config.yaml
arch: "dit"
model: "text-conditioned image diffusion model"
dataset: "rendered made-up planets"
train_examples: 97500
image_size: 32
grayscale: true
horizontal_flip: true
conditioning: "text"
objective: "v"
cond_dim: 128
tokenizer: "word"
vocab_size: 28
text_encoder_width: 384
text_encoder_layers: 6
text_encoder_norm: "rmsnorm"
text_encoder_norm_position: "sandwich"
text_encoder_activation: "geglu"
text_encoder_mlp_ratio: 3
text_encoder_head_dim: 64
text_encoder_fused_qkv: false
text_encoder_bias: "all"
text_encoder_qk_norm: true
text_encoder_parallel_block: false
text_encoder_dropout: 0.1
text_encoder_inner_norm: false
text_encoder_drop_path: 0.1
text_encoder_positions: "learned"
cond_dropout: 0.1
norm: "layernorm"
activation: "gelu"
mlp_ratio: 2
head_dim: 64
fused_qkv: false
qk_norm: true
inner_norm: false
kv_group_size: 2
patch_size: [2, 2]
layers: 8
width: 160
positions: "conv"
optimizer: "soap"
beta2: 0.99
lr: 0.001
beta1: 0.9
shampoo_beta: 0.95
eps: 1e-08
precondition_frequency: 25
max_precond_dim: 1536
one_sided: false
adamw_lr_other_params: 0.0021
steps: 6600
batch_size: 64
epochs: 4.3
lr_schedule: "cosine"
final_lr_fraction: 0
warmup_steps: 1320
weight_decay: 0.2
adamw_weight_decay_other_params: 0.01
Rows from block 2 of the denoiser, named by matrix and row number. Each number is 200 + 40 x the weight over its row's rms, rounded and kept within 0 to 999. All counts start at 0. After the name is the row's rms in percent of the matrix's.
# ada: adaLN modulation (shift, scale and gate of each sublayer stacked) (model.blocks.2.ada.weight, 1440x128), inputs 0-127
ada.460,101,207,206,197,209,258,204,242,203,134,236,181,232,196,91,226,247,251,256,190,160,218,221,188,257,180,168,210,232,194,144,244,171,195,253,234,188,223,264,153,221,195,221,230,166,251,186,227,227,224,205,172,203,258,147,240,271,157,212,250,256,156,261,219,152,247,178,259,187,163,202,115,200,271,175,196,225,144,199,273,142,135,182,143,186,144,262,247,189,104,195,212,155,191,104,188,251,196,198,219,262,197,179,232,163,211,160,139,154,204,234,135,197,202,216,243,151,152,207,145,227,187,210,185,182,249,162,202,197
ada.461,098,175,217,248,123,274,200,207,161,212,260,133,204,141,198,231,203,227,271,221,206,211,195,180,208,236,244,192,220,211,276,168,153,173,152,214,178,210,285,147,247,160,244,184,203,199,187,239,184,228,256,196,229,244,272,249,200,116,218,176,149,233,204,226,220,195,177,188,251,192,139,198,193,200,189,239,205,227,199,181,171,185,258,263,186,172,205,249,107,214,210,234,250,237,323,194,232,176,177,281,188,232,172,182,195,299,165,174,209,174,189,201,270,227,223,224,220,266,208,215,173,245,257,110,182,218,248,224,141
ada.462,073,292,155,203,197,190,176,213,211,229,200,227,194,133,224,204,221,205,218,188,269,203,217,174,218,245,126,174,154,206,235,217,150,260,197,175,204,226,106,295,246,163,206,163,200,206,161,142,234,180,201,242,99,195,168,192,173,245,128,204,227,189,227,173,266,169,169,219,183,181,163,245,167,273,255,222,201,146,204,216,171,151,111,227,196,215,245,212,234,177,204,149,207,192,220,167,75,220,187,212,179,164,246,158,145,211,213,165,193,201,223,96,217,151,180,152,144,186,181,194,227,172,183,229,150,136,285,216,198
ada.463,074,205,302,238,172,170,197,208,248,159,206,181,231,223,215,196,218,215,219,161,156,232,249,137,233,198,231,174,146,199,209,217,193,173,227,168,167,245,219,158,165,246,274,266,158,188,152,203,346,276,252,188,171,204,169,131,250,160,164,264,239,200,208,226,206,200,167,186,244,261,213,190,186,153,179,131,174,222,189,258,115,228,240,130,209,168,202,251,211,178,224,211,230,256,129,212,136,214,186,182,234,211,186,114,214,180,208,234,124,196,259,186,158,189,196,197,189,168,201,268,183,180,246,250,260,203,206,256,166
ada.464,097,124,175,211,187,226,253,221,259,190,217,179,191,132,146,237,230,166,233,249,203,222,86,118,143,115,238,169,190,193,239,176,119,159,172,186,207,252,132,200,167,191,87,190,155,209,207,175,169,201,181,301,164,207,113,237,178,206,203,227,259,180,277,250,210,174,179,229,223,217,205,179,242,164,172,201,246,231,201,185,204,230,185,175,242,208,230,295,199,136,202,215,202,231,169,111,152,173,192,165,222,162,164,238,205,142,253,185,194,192,194,202,183,237,169,219,174,192,264,190,228,153,189,253,221,223,177,160,212
ada.465,092,232,196,207,214,209,148,259,207,180,134,178,191,174,249,177,256,227,145,224,210,200,168,158,165,171,192,155,228,170,182,183,190,160,225,192,162,266,186,144,141,229,212,202,237,248,99,184,154,287,161,170,137,182,223,244,169,194,60,110,261,139,116,234,173,242,134,215,203,282,247,246,147,192,176,187,201,189,215,178,160,199,240,222,180,205,184,181,195,242,163,196,233,226,205,158,223,204,213,237,223,199,178,158,253,188,118,162,182,234,228,163,221,257,163,146,198,234,145,130,225,191,209,239,221,228,193,231,150
ada.466,097,218,239,144,242,223,174,164,194,164,167,185,205,268,205,184,159,213,223,287,214,209,183,242,200,182,167,194,192,254,211,207,187,242,179,169,208,182,232,173,230,238,146,210,220,133,202,185,109,148,154,129,147,143,119,227,208,146,237,190,277,218,248,231,172,143,162,184,204,210,192,190,220,226,182,238,124,179,226,184,128,192,226,254,259,169,169,216,211,282,215,260,121,239,134,217,159,238,129,233,194,195,232,143,246,148,180,191,215,212,110,233,248,185,226,135,206,106,196,147,182,173,209,200,216,168,250,169,254
ada.467,117,211,122,174,175,248,172,296,194,129,205,208,155,202,181,246,171,221,173,184,215,210,160,197,207,197,161,173,166,226,192,208,166,164,192,258,163,149,175,208,270,176,166,237,132,252,176,175,149,226,188,258,237,263,209,107,161,225,198,200,225,196,236,200,164,162,168,195,270,235,225,163,199,177,238,191,189,194,192,143,187,145,253,186,255,157,185,148,163,215,268,201,151,217,100,114,183,196,134,161,233,217,93,215,99,196,194,126,251,157,190,196,164,219,221,243,199,205,164,205,227,220,157,233,207,178,155,200,126
ada.468,092,182,192,139,175,218,186,222,241,197,213,190,157,122,256,169,290,176,196,189,197,163,217,208,216,197,154,110,282,194,229,195,208,213,175,133,172,323,185,252,174,195,173,143,182,191,294,192,187,177,190,217,276,205,132,177,147,170,226,175,227,178,225,245,194,213,199,163,207,126,263,120,229,208,155,164,177,200,196,148,201,208,165,119,214,152,281,206,192,203,188,189,237,140,227,153,207,164,179,149,121,214,190,207,136,209,175,165,200,233,198,253,225,159,167,149,222,133,218,185,196,284,188,221,202,273,221,172,216
ada.469,066,194,217,221,196,245,201,147,221,269,185,193,213,117,232,222,155,206,228,240,238,273,145,203,232,146,185,231,194,236,264,212,180,172,152,170,249,205,179,211,222,96,283,154,206,168,250,240,178,114,262,217,258,269,243,188,189,246,209,199,220,181,281,218,246,239,186,216,207,187,193,152,192,260,205,246,189,203,159,158,141,228,113,171,105,119,171,130,201,209,147,175,225,233,190,125,161,233,198,257,176,164,219,234,248,227,205,178,183,139,231,235,147,205,202,271,234,179,155,209,176,217,189,189,214,247,195,190,203
ada.470,125,203,88,224,192,190,214,223,117,228,211,195,198,205,146,173,166,212,203,230,227,232,235,193,206,211,188,137,199,224,189,160,238,229,187,180,219,186,212,225,229,155,219,162,206,287,268,264,256,216,176,210,239,199,136,151,155,207,294,151,189,274,166,223,119,207,147,174,204,227,162,225,195,161,272,222,141,224,151,235,258,261,185,213,176,308,92,238,139,179,237,203,161,182,235,219,256,142,182,142,185,186,253,211,219,137,200,153,210,202,186,189,168,264,227,204,185,236,181,226,166,192,188,128,194,253,165,198,229
ada.471,110,182,145,213,147,166,192,191,168,214,176,240,210,298,194,149,262,186,215,153,160,213,193,187,154,110,224,270,178,231,189,259,301,156,190,166,229,228,229,124,266,216,212,202,230,178,126,236,178,204,198,192,171,192,189,174,232,192,172,192,165,160,163,173,170,211,93,195,192,153,246,230,154,232,214,234,206,194,272,224,213,181,248,164,191,296,197,158,191,259,152,190,231,193,193,247,250,230,216,133,197,197,208,213,286,214,248,283,123,256,268,164,185,243,223,252,222,174,188,232,199,199,153,201,161,190,144,203,233
ada.472,090,280,249,106,201,211,226,162,225,189,250,191,305,245,192,200,153,180,223,220,160,228,147,240,188,212,161,141,216,266,197,178,213,238,178,208,228,197,226,134,180,260,203,210,245,224,197,229,230,216,151,143,249,243,150,229,204,130,253,232,241,191,258,193,214,223,156,195,168,216,205,213,149,229,210,147,178,255,207,230,178,143,217,158,234,215,191,248,272,156,221,197,203,95,211,134,180,259,179,198,226,214,164,257,157,213,288,192,236,308,244,163,178,163,177,110,196,214,206,224,172,168,219,209,208,264,250,191,224
ada.473,094,107,239,145,233,201,198,162,209,214,240,182,202,192,214,193,168,222,241,218,146,151,107,195,178,180,223,97,155,194,216,181,196,203,220,250,227,220,177,225,182,240,219,222,131,226,200,204,213,271,237,192,244,216,270,188,211,287,201,183,149,139,224,181,157,170,177,183,175,185,259,198,189,136,166,215,124,182,230,275,273,268,203,104,136,170,263,249,240,183,238,178,219,182,168,131,194,294,174,185,164,244,193,165,179,172,231,168,234,176,163,212,210,246,158,200,184,167,103,191,203,240,191,258,213,253,201,177,173
ada.474,103,188,204,217,232,224,283,180,201,249,260,184,184,117,142,238,188,204,171,172,184,220,156,214,216,288,111,144,235,177,196,244,215,205,142,237,177,146,184,208,143,192,196,221,152,187,222,228,172,138,243,235,167,193,157,184,230,239,215,116,235,225,203,178,181,248,212,182,159,175,218,249,222,163,149,167,187,233,209,192,162,183,280,149,245,110,255,167,252,171,175,179,255,233,169,151,223,194,181,178,177,241,146,222,187,171,212,133,229,131,227,274,178,115,261,164,313,191,152,260,199,189,185,227,209,180,232,200,187
ada.475,079,185,168,139,232,228,226,234,241,210,224,154,199,165,186,228,181,150,170,183,176,244,211,195,186,144,159,263,129,231,175,253,203,284,195,234,207,191,234,131,216,175,212,157,217,191,222,231,156,229,216,180,177,187,172,122,129,180,271,191,145,236,164,122,214,174,160,165,153,160,235,186,193,196,258,150,273,191,221,174,187,174,202,247,283,268,141,153,238,250,180,274,114,200,230,203,229,180,186,202,169,140,256,187,227,246,180,235,215,115,269,186,167,190,250,196,234,207,177,252,168,137,173,135,221,184,137,192,144
ada.476,090,212,177,159,164,159,219,205,151,136,178,204,188,156,147,176,158,124,202,233,222,108,124,249,202,236,192,240,211,204,161,190,199,130,274,255,174,227,304,210,207,155,173,203,268,232,173,230,207,255,261,155,213,259,270,191,193,177,232,233,179,205,152,221,103,198,189,110,235,210,219,206,204,216,200,145,213,176,249,161,181,260,203,196,182,132,219,197,206,213,144,133,223,195,172,107,187,203,159,231,220,194,150,140,240,171,197,183,164,210,210,193,220,176,210,173,182,235,144,167,123,258,161,148,142,175,186,241,244
ada.477,102,135,190,178,193,142,177,205,147,159,190,210,220,93,243,243,173,119,175,239,224,145,179,216,173,225,187,161,179,234,234,199,144,234,212,160,124,205,233,205,183,135,200,181,114,241,141,165,225,222,171,242,201,177,146,210,224,211,220,149,131,175,141,181,143,297,179,210,196,244,267,211,192,199,199,104,190,139,122,137,188,239,180,231,190,149,170,158,225,161,119,131,177,168,224,189,207,165,210,213,209,230,169,202,177,219,224,179,182,256,226,226,166,161,201,259,249,258,193,202,156,251,195,200,255,183,242,251,145
ada.478,086,204,252,197,269,223,173,175,99,254,164,354,202,229,221,195,176,209,218,126,234,153,101,207,130,213,221,259,231,156,205,182,189,242,219,223,196,217,225,232,246,137,252,187,202,149,192,249,210,223,213,201,236,162,123,163,210,212,155,252,184,219,277,194,162,242,264,151,181,204,269,206,189,238,250,177,158,212,232,197,187,259,171,223,245,185,202,185,184,224,155,174,115,225,228,139,213,240,178,209,215,189,242,163,181,263,220,210,202,213,136,183,242,149,214,261,196,161,211,209,197,157,199,142,189,160,205,133,209
ada.479,097,214,172,158,210,155,253,257,169,191,231,168,263,92,216,252,193,209,201,209,179,159,153,172,162,185,179,196,179,237,212,185,145,203,173,203,201,203,225,239,224,232,244,188,208,243,254,106,215,178,289,204,199,198,200,182,245,240,204,284,170,256,159,162,177,194,152,221,147,286,141,252,284,206,206,236,233,205,191,198,182,166,178,252,205,222,231,199,179,170,176,181,236,142,134,173,213,137,119,271,233,195,228,259,277,127,185,170,239,164,102,220,159,196,233,146,206,205,179,208,144,166,261,241,198,190,183,247,190
ada.480,101,206,212,170,229,157,202,210,151,197,159,159,129,107,204,168,156,199,241,239,191,222,222,213,177,173,218,169,174,237,233,186,235,250,183,180,197,216,159,196,190,242,195,183,72,143,227,253,180,207,333,129,166,225,182,204,241,229,179,206,111,238,250,199,238,149,178,213,183,208,201,162,208,163,229,205,201,264,211,199,195,227,230,226,214,78,173,205,128,205,216,194,222,227,212,217,231,251,209,148,164,169,223,193,188,216,247,233,189,192,116,188,171,281,136,109,280,214,177,162,147,234,153,217,163,205,211,186,233
ada.481,082,133,191,268,173,179,162,242,196,255,182,142,232,236,230,152,176,222,242,216,195,155,217,242,129,199,169,205,210,193,281,153,133,250,176,213,177,243,204,197,232,161,234,249,166,179,99,269,177,146,278,211,230,227,146,191,182,223,213,186,161,191,142,231,155,195,165,195,249,161,206,265,187,165,187,241,193,264,188,174,247,182,169,254,166,57,193,129,236,183,106,187,235,235,221,285,183,210,205,189,193,177,221,265,237,260,202,167,210,213,192,229,173,256,174,178,202,178,162,239,187,223,200,215,266,167,233,188,225
ada.482,116,154,242,213,202,152,200,195,246,140,226,164,208,232,156,214,221,236,167,215,237,210,157,212,245,247,175,144,196,212,220,242,183,169,159,193,209,221,216,239,193,159,238,221,253,173,187,203,216,207,171,212,193,243,188,190,156,225,160,229,270,272,198,245,318,245,199,152,216,223,179,251,212,225,164,232,207,226,164,217,133,244,226,136,197,158,235,166,206,273,143,217,165,183,251,170,216,203,205,238,199,203,312,161,119,114,188,156,230,181,198,262,202,211,209,180,193,252,241,218,234,327,269,292,261,231,246,198,161
ada.483,074,215,142,241,202,153,163,170,182,211,241,246,236,87,172,225,297,166,297,259,182,140,281,207,265,194,257,254,229,154,185,252,212,217,216,203,259,145,226,205,198,138,183,209,138,217,241,192,212,231,258,192,211,151,262,249,206,212,237,175,205,215,127,207,235,159,190,167,243,148,195,239,238,168,224,154,192,182,204,253,220,232,240,188,185,178,243,172,253,184,123,243,257,192,181,197,177,175,213,259,197,294,233,172,277,231,191,271,155,161,214,253,247,179,214,189,173,237,160,199,215,210,211,162,234,170,186,167,176
ada.484,139,194,233,259,174,220,222,220,226,175,210,110,222,224,239,174,236,187,136,136,169,225,188,193,191,200,230,204,159,230,182,193,189,194,170,172,139,185,200,222,211,142,174,166,314,255,181,184,258,172,244,191,215,200,215,225,169,131,272,145,149,245,247,179,208,135,178,188,155,142,162,157,199,152,136,205,169,135,179,219,238,195,164,165,167,307,122,184,219,208,130,163,163,182,189,220,225,158,224,219,202,178,181,257,234,223,304,245,180,213,195,201,184,195,271,191,220,140,151,220,191,146,270,119,184,201,258,153,170
ada.485,085,201,187,246,146,171,236,253,213,238,267,240,220,195,238,129,249,162,273,255,219,259,192,274,235,180,228,176,179,204,200,181,273,239,175,127,226,241,222,154,241,251,142,138,168,162,189,161,252,153,256,121,173,133,210,200,228,211,169,189,118,219,178,204,219,192,282,208,258,170,246,216,162,217,202,224,205,187,215,222,208,184,168,220,206,157,143,254,271,220,211,237,207,154,189,182,202,184,184,143,193,244,153,247,319,244,216,188,196,209,138,188,246,210,171,139,257,158,170,171,166,166,185,161,151,247,173,228,238
ada.486,192,160,225,198,209,183,153,197,208,263,179,166,189,296,175,243,58,243,216,212,248,189,120,244,235,228,173,209,145,205,228,188,201,192,191,222,235,220,235,209,229,241,220,212,276,179,154,181,176,234,347,185,226,169,249,238,165,208,148,200,213,165,198,212,229,198,162,186,238,223,257,190,216,216,213,192,208,192,147,152,243,216,228,242,231,187,229,216,173,160,148,186,226,245,240,122,178,206,176,179,210,200,250,185,142,193,176,225,163,201,128,148,193,262,173,200,183,211,290,151,238,95,251,279,194,225,186,202,222
ada.487,136,191,213,177,183,211,228,252,194,220,142,126,166,199,174,180,288,236,175,115,196,194,205,186,213,164,209,264,157,199,200,198,250,154,195,180,272,228,205,206,198,254,212,227,176,216,163,222,181,194,231,236,233,276,202,188,233,164,241,220,185,202,229,123,275,174,242,184,130,165,120,168,209,222,229,202,165,187,232,222,319,193,183,157,188,222,133,215,203,228,184,251,155,62,222,125,169,206,219,97,228,169,242,202,271,228,172,218,150,181,285,241,239,172,213,199,190,185,268,188,205,195,227,158,191,207,182,182,161
ada.488,082,181,193,114,175,141,174,177,213,83,272,259,227,162,245,194,215,207,123,168,201,183,232,144,207,229,214,179,244,207,222,204,172,200,231,253,184,199,214,222,201,134,215,261,115,274,201,193,200,219,196,270,156,199,180,211,211,197,169,145,242,129,182,227,179,181,217,222,159,170,202,176,196,275,203,194,174,201,244,236,157,240,159,225,198,185,269,128,210,167,211,227,225,202,187,291,237,246,161,188,195,194,233,202,138,174,231,304,215,169,195,174,195,179,137,254,191,225,243,232,272,137,223,302,257,205,232,186,162
ada.489,095,228,141,160,203,287,227,158,276,209,149,193,208,165,203,157,167,243,193,159,247,232,226,156,211,214,167,270,237,164,188,189,282,158,228,254,156,172,208,207,209,150,226,197,126,260,196,178,186,246,96,228,258,242,158,160,192,192,216,215,272,234,216,206,242,177,195,206,214,254,186,171,192,232,178,171,179,177,221,192,106,247,155,146,141,263,190,224,232,249,188,188,236,271,179,167,207,187,160,166,222,159,256,253,178,182,202,186,168,216,161,227,203,82,222,230,150,170,141,166,240,291,204,200,197,206,133,214,180
ada.490,093,159,242,238,200,239,232,160,223,244,204,133,161,256,172,234,222,262,199,212,229,266,214,209,238,195,186,167,202,208,196,197,182,278,148,189,197,220,143,228,216,153,197,273,277,191,248,189,122,176,296,206,179,173,202,246,187,225,155,220,229,163,209,198,86,156,170,163,209,177,180,229,174,194,190,208,164,239,219,211,189,228,195,192,148,198,193,194,192,210,253,182,165,145,131,94,286,249,239,215,186,105,212,287,186,240,216,211,195,221,266,255,156,159,226,198,208,235,207,155,198,154,257,174,226,269,203,178,276
ada.491,108,236,272,271,232,275,209,200,235,173,200,202,197,117,238,202,232,184,147,265,192,171,252,214,208,209,212,263,183,212,178,163,230,220,199,251,206,168,191,241,256,211,224,194,309,149,155,231,211,239,104,265,175,107,262,205,156,239,134,195,243,168,173,240,162,170,225,219,167,208,193,268,217,206,202,141,251,266,214,246,178,157,185,154,246,209,227,254,212,240,138,253,219,207,203,139,210,221,170,149,290,208,162,157,245,184,207,203,260,184,252,247,211,149,187,210,181,161,181,182,252,221,239,172,242,197,191,151,165
ada.492,089,227,193,263,136,201,183,136,201,238,175,141,183,250,193,216,191,190,262,172,182,163,237,180,193,156,184,203,187,159,188,132,190,144,185,181,220,203,241,189,207,208,214,215,131,227,209,136,152,254,216,239,194,244,295,251,232,224,175,191,180,181,171,183,177,202,170,219,233,174,160,251,189,248,254,228,104,232,212,208,206,213,204,225,143,218,148,222,161,76,160,142,178,276,209,150,160,215,243,195,230,113,220,217,201,263,105,166,189,241,299,226,174,232,209,235,223,315,178,195,196,220,177,201,160,168,166,167,214
ada.493,105,188,240,232,170,238,230,220,222,230,147,220,180,208,217,190,264,229,157,112,241,254,103,200,192,193,215,220,211,196,218,198,250,203,199,139,245,203,248,206,187,219,243,170,324,163,185,161,181,171,269,212,207,203,226,261,172,174,177,190,101,186,171,175,287,247,210,169,222,204,135,228,164,197,192,197,160,192,163,229,238,200,159,248,212,213,195,180,197,147,235,185,190,172,252,138,245,260,251,250,217,117,207,276,150,232,208,206,119,189,277,191,216,219,159,221,192,109,280,173,152,192,261,189,235,205,230,195,224
ada.494,101,184,202,245,204,228,186,223,217,221,205,221,197,133,171,197,225,134,230,159,144,176,152,200,186,207,162,178,210,190,226,234,209,251,140,212,167,199,212,214,197,257,140,215,100,143,199,261,166,190,246,148,270,137,188,208,221,218,147,218,170,203,156,173,141,165,195,217,228,186,234,274,227,158,195,210,178,221,203,214,238,196,244,228,179,95,147,197,216,169,194,196,217,158,179,201,240,195,238,193,196,277,207,241,178,222,196,306,181,247,245,214,192,257,261,195,249,253,224,156,155,345,232,173,104,233,134,237,209
ada.495,076,177,180,170,204,219,178,230,137,196,199,128,201,303,202,136,222,160,185,189,166,235,207,220,149,179,263,215,121,182,216,176,220,215,162,196,162,220,185,217,198,211,221,181,253,171,216,223,224,147,163,125,275,241,168,182,257,231,215,173,174,258,179,183,189,220,197,194,201,202,164,254,174,218,285,144,193,225,203,248,283,255,259,181,207,258,156,202,196,183,286,187,191,342,227,136,241,205,198,261,203,199,173,229,183,213,171,180,182,121,231,142,172,261,167,151,164,155,235,205,129,274,186,207,177,150,211,238,203
ada.496,094,212,248,263,194,233,213,207,150,120,207,193,129,128,168,203,250,197,162,207,187,204,223,217,183,207,193,158,202,223,157,196,275,255,225,220,274,220,212,180,186,167,203,253,180,194,173,188,144,215,231,176,143,209,205,175,156,229,243,193,243,227,152,205,209,186,250,184,228,189,215,161,192,206,262,176,193,167,184,215,64,169,233,264,246,186,227,230,187,176,231,283,224,212,205,73,212,179,120,201,207,276,141,196,289,235,185,263,253,261,145,216,239,244,161,207,180,181,255,169,238,208,169,189,235,202,200,253,276
ada.497,087,255,145,238,216,239,155,242,158,129,206,199,216,220,186,241,180,188,288,179,213,119,245,148,185,228,156,166,144,205,192,212,223,247,210,196,219,204,166,277,210,180,243,277,145,164,200,223,126,194,296,226,182,188,193,224,162,214,250,213,219,199,213,258,192,206,180,178,209,175,259,151,214,226,145,204,164,240,154,208,202,168,252,241,223,277,258,273,125,228,202,202,183,179,209,186,267,222,224,218,209,223,139,205,166,262,214,218,194,194,228,164,144,281,258,226,223,206,138,172,273,92,165,172,202,159,210,139,227
ada.498,115,213,181,259,226,227,175,214,196,279,99,195,257,214,197,134,204,215,179,191,181,178,161,229,177,224,261,195,213,194,209,147,161,208,249,143,195,278,186,148,180,259,205,177,297,166,270,229,187,166,274,210,197,219,185,150,113,161,181,184,169,198,192,157,154,211,159,191,184,218,199,185,159,216,203,207,162,222,172,177,191,241,253,239,197,154,199,263,213,218,195,174,156,61,211,188,205,156,203,144,136,178,177,147,141,188,193,250,184,243,234,200,194,187,175,182,195,118,307,190,259,268,172,237,246,224,166,216,164
ada.499,077,232,254,173,192,143,270,196,251,241,269,242,280,174,165,199,159,189,207,234,173,182,210,206,223,263,224,138,168,267,218,213,242,219,221,120,165,156,214,230,185,163,243,186,129,187,207,237,218,101,179,153,194,83,180,136,176,157,192,223,179,209,210,170,159,177,213,285,235,257,225,175,213,157,230,164,210,227,169,203,256,210,185,235,161,239,179,166,217,204,127,229,188,170,209,60,211,206,210,202,186,234,240,233,172,180,232,150,260,195,192,202,183,193,192,190,206,217,312,236,220,170,184,246,168,248,170,162,201
ada.500,112,192,217,220,170,209,166,176,215,194,192,280,209,162,197,206,254,238,245,189,194,214,230,213,226,227,250,210,228,227,176,168,172,129,211,182,258,181,140,137,201,228,182,138,189,235,133,147,229,113,145,174,262,185,273,223,207,192,142,188,155,231,242,209,215,163,233,179,216,218,199,223,210,210,195,228,217,215,208,171,251,242,170,204,128,273,159,146,140,193,274,145,184,280,238,317,197,230,209,174,168,172,159,194,255,207,203,86,188,193,183,180,155,179,200,166,199,219,262,179,118,116,179,286,186,155,232,176,192
ada.501,117,157,179,149,224,231,275,214,215,109,230,126,191,183,199,230,261,281,103,241,272,212,227,211,217,226,153,223,213,220,197,244,199,176,224,165,121,219,174,165,192,198,217,201,118,194,136,232,230,280,175,224,180,252,141,133,220,214,211,180,204,114,223,200,182,214,208,152,183,216,199,174,200,220,234,201,228,162,201,231,167,240,239,204,179,88,210,244,278,248,251,183,190,146,119,299,192,216,202,252,147,199,200,178,146,167,238,203,234,257,199,188,172,230,172,183,194,266,188,134,217,211,210,220,199,170,232,196,231
ada.502,081,229,228,259,233,238,196,159,181,224,128,200,205,185,233,246,242,225,235,198,152,199,201,183,182,127,210,190,137,222,217,109,207,167,179,240,175,158,220,204,226,284,167,216,294,176,252,205,149,199,212,171,222,210,244,208,202,211,220,163,166,212,253,225,223,243,231,188,227,176,213,211,192,204,141,227,243,208,146,202,266,200,205,250,166,141,213,211,161,156,218,190,106,223,182,151,171,119,205,305,204,158,239,201,257,237,264,264,193,187,265,220,214,300,178,207,141,271,214,155,153,250,241,238,201,199,176,202,103
ada.503,078,147,239,166,236,229,192,192,231,184,198,249,219,20,194,252,194,255,174,167,200,214,204,209,233,192,249,198,223,211,142,225,236,216,286,224,184,194,226,165,202,99,225,187,237,174,155,211,174,235,157,240,243,246,213,190,220,200,224,170,290,231,255,214,183,174,180,187,196,184,208,222,211,188,257,217,230,250,161,219,178,173,189,240,241,238,235,207,223,137,284,151,193,131,161,234,194,175,240,291,203,209,178,199,235,244,183,297,194,166,195,239,151,163,170,227,213,144,193,92,232,252,223,201,217,186,160,220,200
ada.504,083,216,265,188,184,288,192,196,233,113,202,219,241,222,224,230,234,172,169,203,222,233,182,152,157,183,205,194,198,195,234,119,182,224,214,245,192,162,211,184,204,141,196,160,167,120,243,180,250,236,213,196,214,203,184,195,168,232,221,146,147,228,183,179,151,205,269,128,124,142,227,217,204,216,147,184,272,170,200,235,154,245,182,149,215,168,222,235,171,258,179,224,159,155,80,104,186,254,184,256,237,212,137,200,251,153,187,167,144,193,140,216,192,142,237,210,204,100,190,213,184,117,256,190,227,197,208,194,164
ada.505,115,199,234,232,182,190,263,222,203,177,201,246,230,204,166,201,223,268,146,139,203,162,254,207,211,190,199,198,117,198,111,188,127,186,212,199,188,188,217,212,215,189,212,239,0,187,219,174,287,196,205,216,221,158,207,161,266,216,170,190,131,226,155,207,146,178,179,230,204,202,207,192,205,228,149,222,140,174,172,164,245,229,128,227,171,214,204,221,188,201,238,203,202,85,188,263,232,215,203,207,215,136,217,225,158,152,227,229,214,222,165,192,195,294,170,199,222,162,169,205,212,219,185,262,189,225,219,207,227
ada.506,080,173,263,180,152,232,187,156,166,227,256,223,167,229,154,190,228,179,239,252,221,226,209,145,190,210,212,178,193,233,196,164,168,233,206,196,131,176,128,153,148,229,207,214,262,212,187,310,231,143,225,211,172,220,184,249,325,272,168,173,176,164,251,170,165,182,259,271,183,126,226,198,210,159,223,173,243,220,196,162,113,218,237,211,201,184,175,142,146,223,168,209,214,228,179,279,175,214,214,216,213,207,126,118,180,219,176,243,248,206,171,187,143,106,193,161,163,260,201,220,171,220,215,241,244,229,223,132,184
ada.507,074,175,243,204,184,167,244,165,112,274,153,158,175,264,125,245,253,174,282,192,236,166,193,222,186,233,242,234,169,186,202,196,222,184,174,248,220,205,202,208,130,173,201,225,293,144,177,209,188,266,217,234,209,275,151,186,190,206,158,286,216,181,226,156,275,226,243,183,181,191,144,178,210,193,229,107,245,231,181,178,226,233,216,186,246,125,241,183,196,230,202,174,190,224,188,142,221,190,226,256,225,233,283,230,170,181,153,259,205,180,149,241,144,239,172,262,224,173,165,212,214,279,262,152,147,157,187,167,213
ada.508,082,197,176,204,207,290,268,195,239,201,208,227,187,104,239,149,293,204,200,186,176,239,191,212,158,215,186,233,218,142,178,181,208,232,173,162,188,306,171,157,208,148,188,185,172,157,225,261,197,208,347,160,230,242,201,181,249,263,245,210,182,201,245,227,171,225,155,194,244,135,197,224,149,198,149,176,221,168,207,188,228,224,239,284,232,269,194,221,172,168,203,215,255,215,180,165,202,217,231,210,161,169,128,214,167,273,255,225,218,203,232,210,187,252,206,209,128,252,260,206,125,224,196,182,191,239,150,179,265
ada.509,085,191,195,237,199,228,164,205,233,227,174,174,274,164,244,182,139,197,201,156,189,265,247,183,187,175,190,200,247,185,186,194,145,186,133,222,144,192,264,176,159,101,198,255,287,179,218,241,254,173,212,214,268,214,187,199,246,256,251,151,251,272,259,186,234,220,188,198,202,218,198,278,140,192,181,222,214,264,201,199,254,294,223,198,159,277,183,213,198,189,129,164,190,210,221,183,184,163,230,203,188,138,236,206,174,204,220,102,211,230,316,235,259,234,220,236,193,224,203,264,150,197,278,159,225,208,181,187,206
ada.510,075,277,168,253,195,200,212,212,228,273,196,178,233,154,236,155,190,248,203,162,209,187,125,174,221,156,182,240,196,152,210,276,148,188,197,142,181,159,156,212,210,163,199,201,182,196,152,221,205,159,132,158,244,149,222,155,213,209,278,188,143,191,239,231,260,94,181,100,184,280,205,153,256,183,141,200,157,195,233,205,247,212,166,250,222,153,225,180,213,211,173,209,228,119,280,225,153,213,204,201,225,237,148,104,146,180,216,158,192,171,283,211,158,192,169,192,186,207,306,213,205,201,214,181,189,234,210,192,169
ada.511,098,146,175,115,193,234,214,208,187,209,133,204,179,219,207,179,184,216,179,246,184,179,186,242,128,150,158,218,180,158,232,143,190,179,137,202,195,150,168,250,276,213,185,204,261,192,128,122,237,198,210,238,221,229,201,239,194,230,202,176,183,155,181,235,276,245,198,216,191,146,188,150,204,261,145,185,275,215,196,183,127,201,174,177,222,319,204,197,159,227,206,249,226,209,148,147,269,208,183,170,175,186,206,203,183,154,308,156,143,151,259,159,167,175,210,284,149,157,218,219,200,108,204,209,248,208,138,186,199
ada.512,089,191,199,87,205,194,210,230,240,199,245,239,206,136,251,228,223,236,232,275,242,186,247,179,239,228,180,238,268,184,191,241,241,229,170,174,202,207,214,149,160,153,160,289,258,167,193,206,240,223,183,247,197,232,142,166,281,236,197,242,283,179,255,177,183,223,141,186,211,244,277,210,245,155,149,211,223,226,178,207,196,241,271,107,209,148,194,191,242,191,218,315,226,172,140,262,206,213,175,238,216,178,234,162,244,128,170,179,197,182,240,219,190,218,154,246,169,174,267,225,214,259,177,193,228,209,189,192,153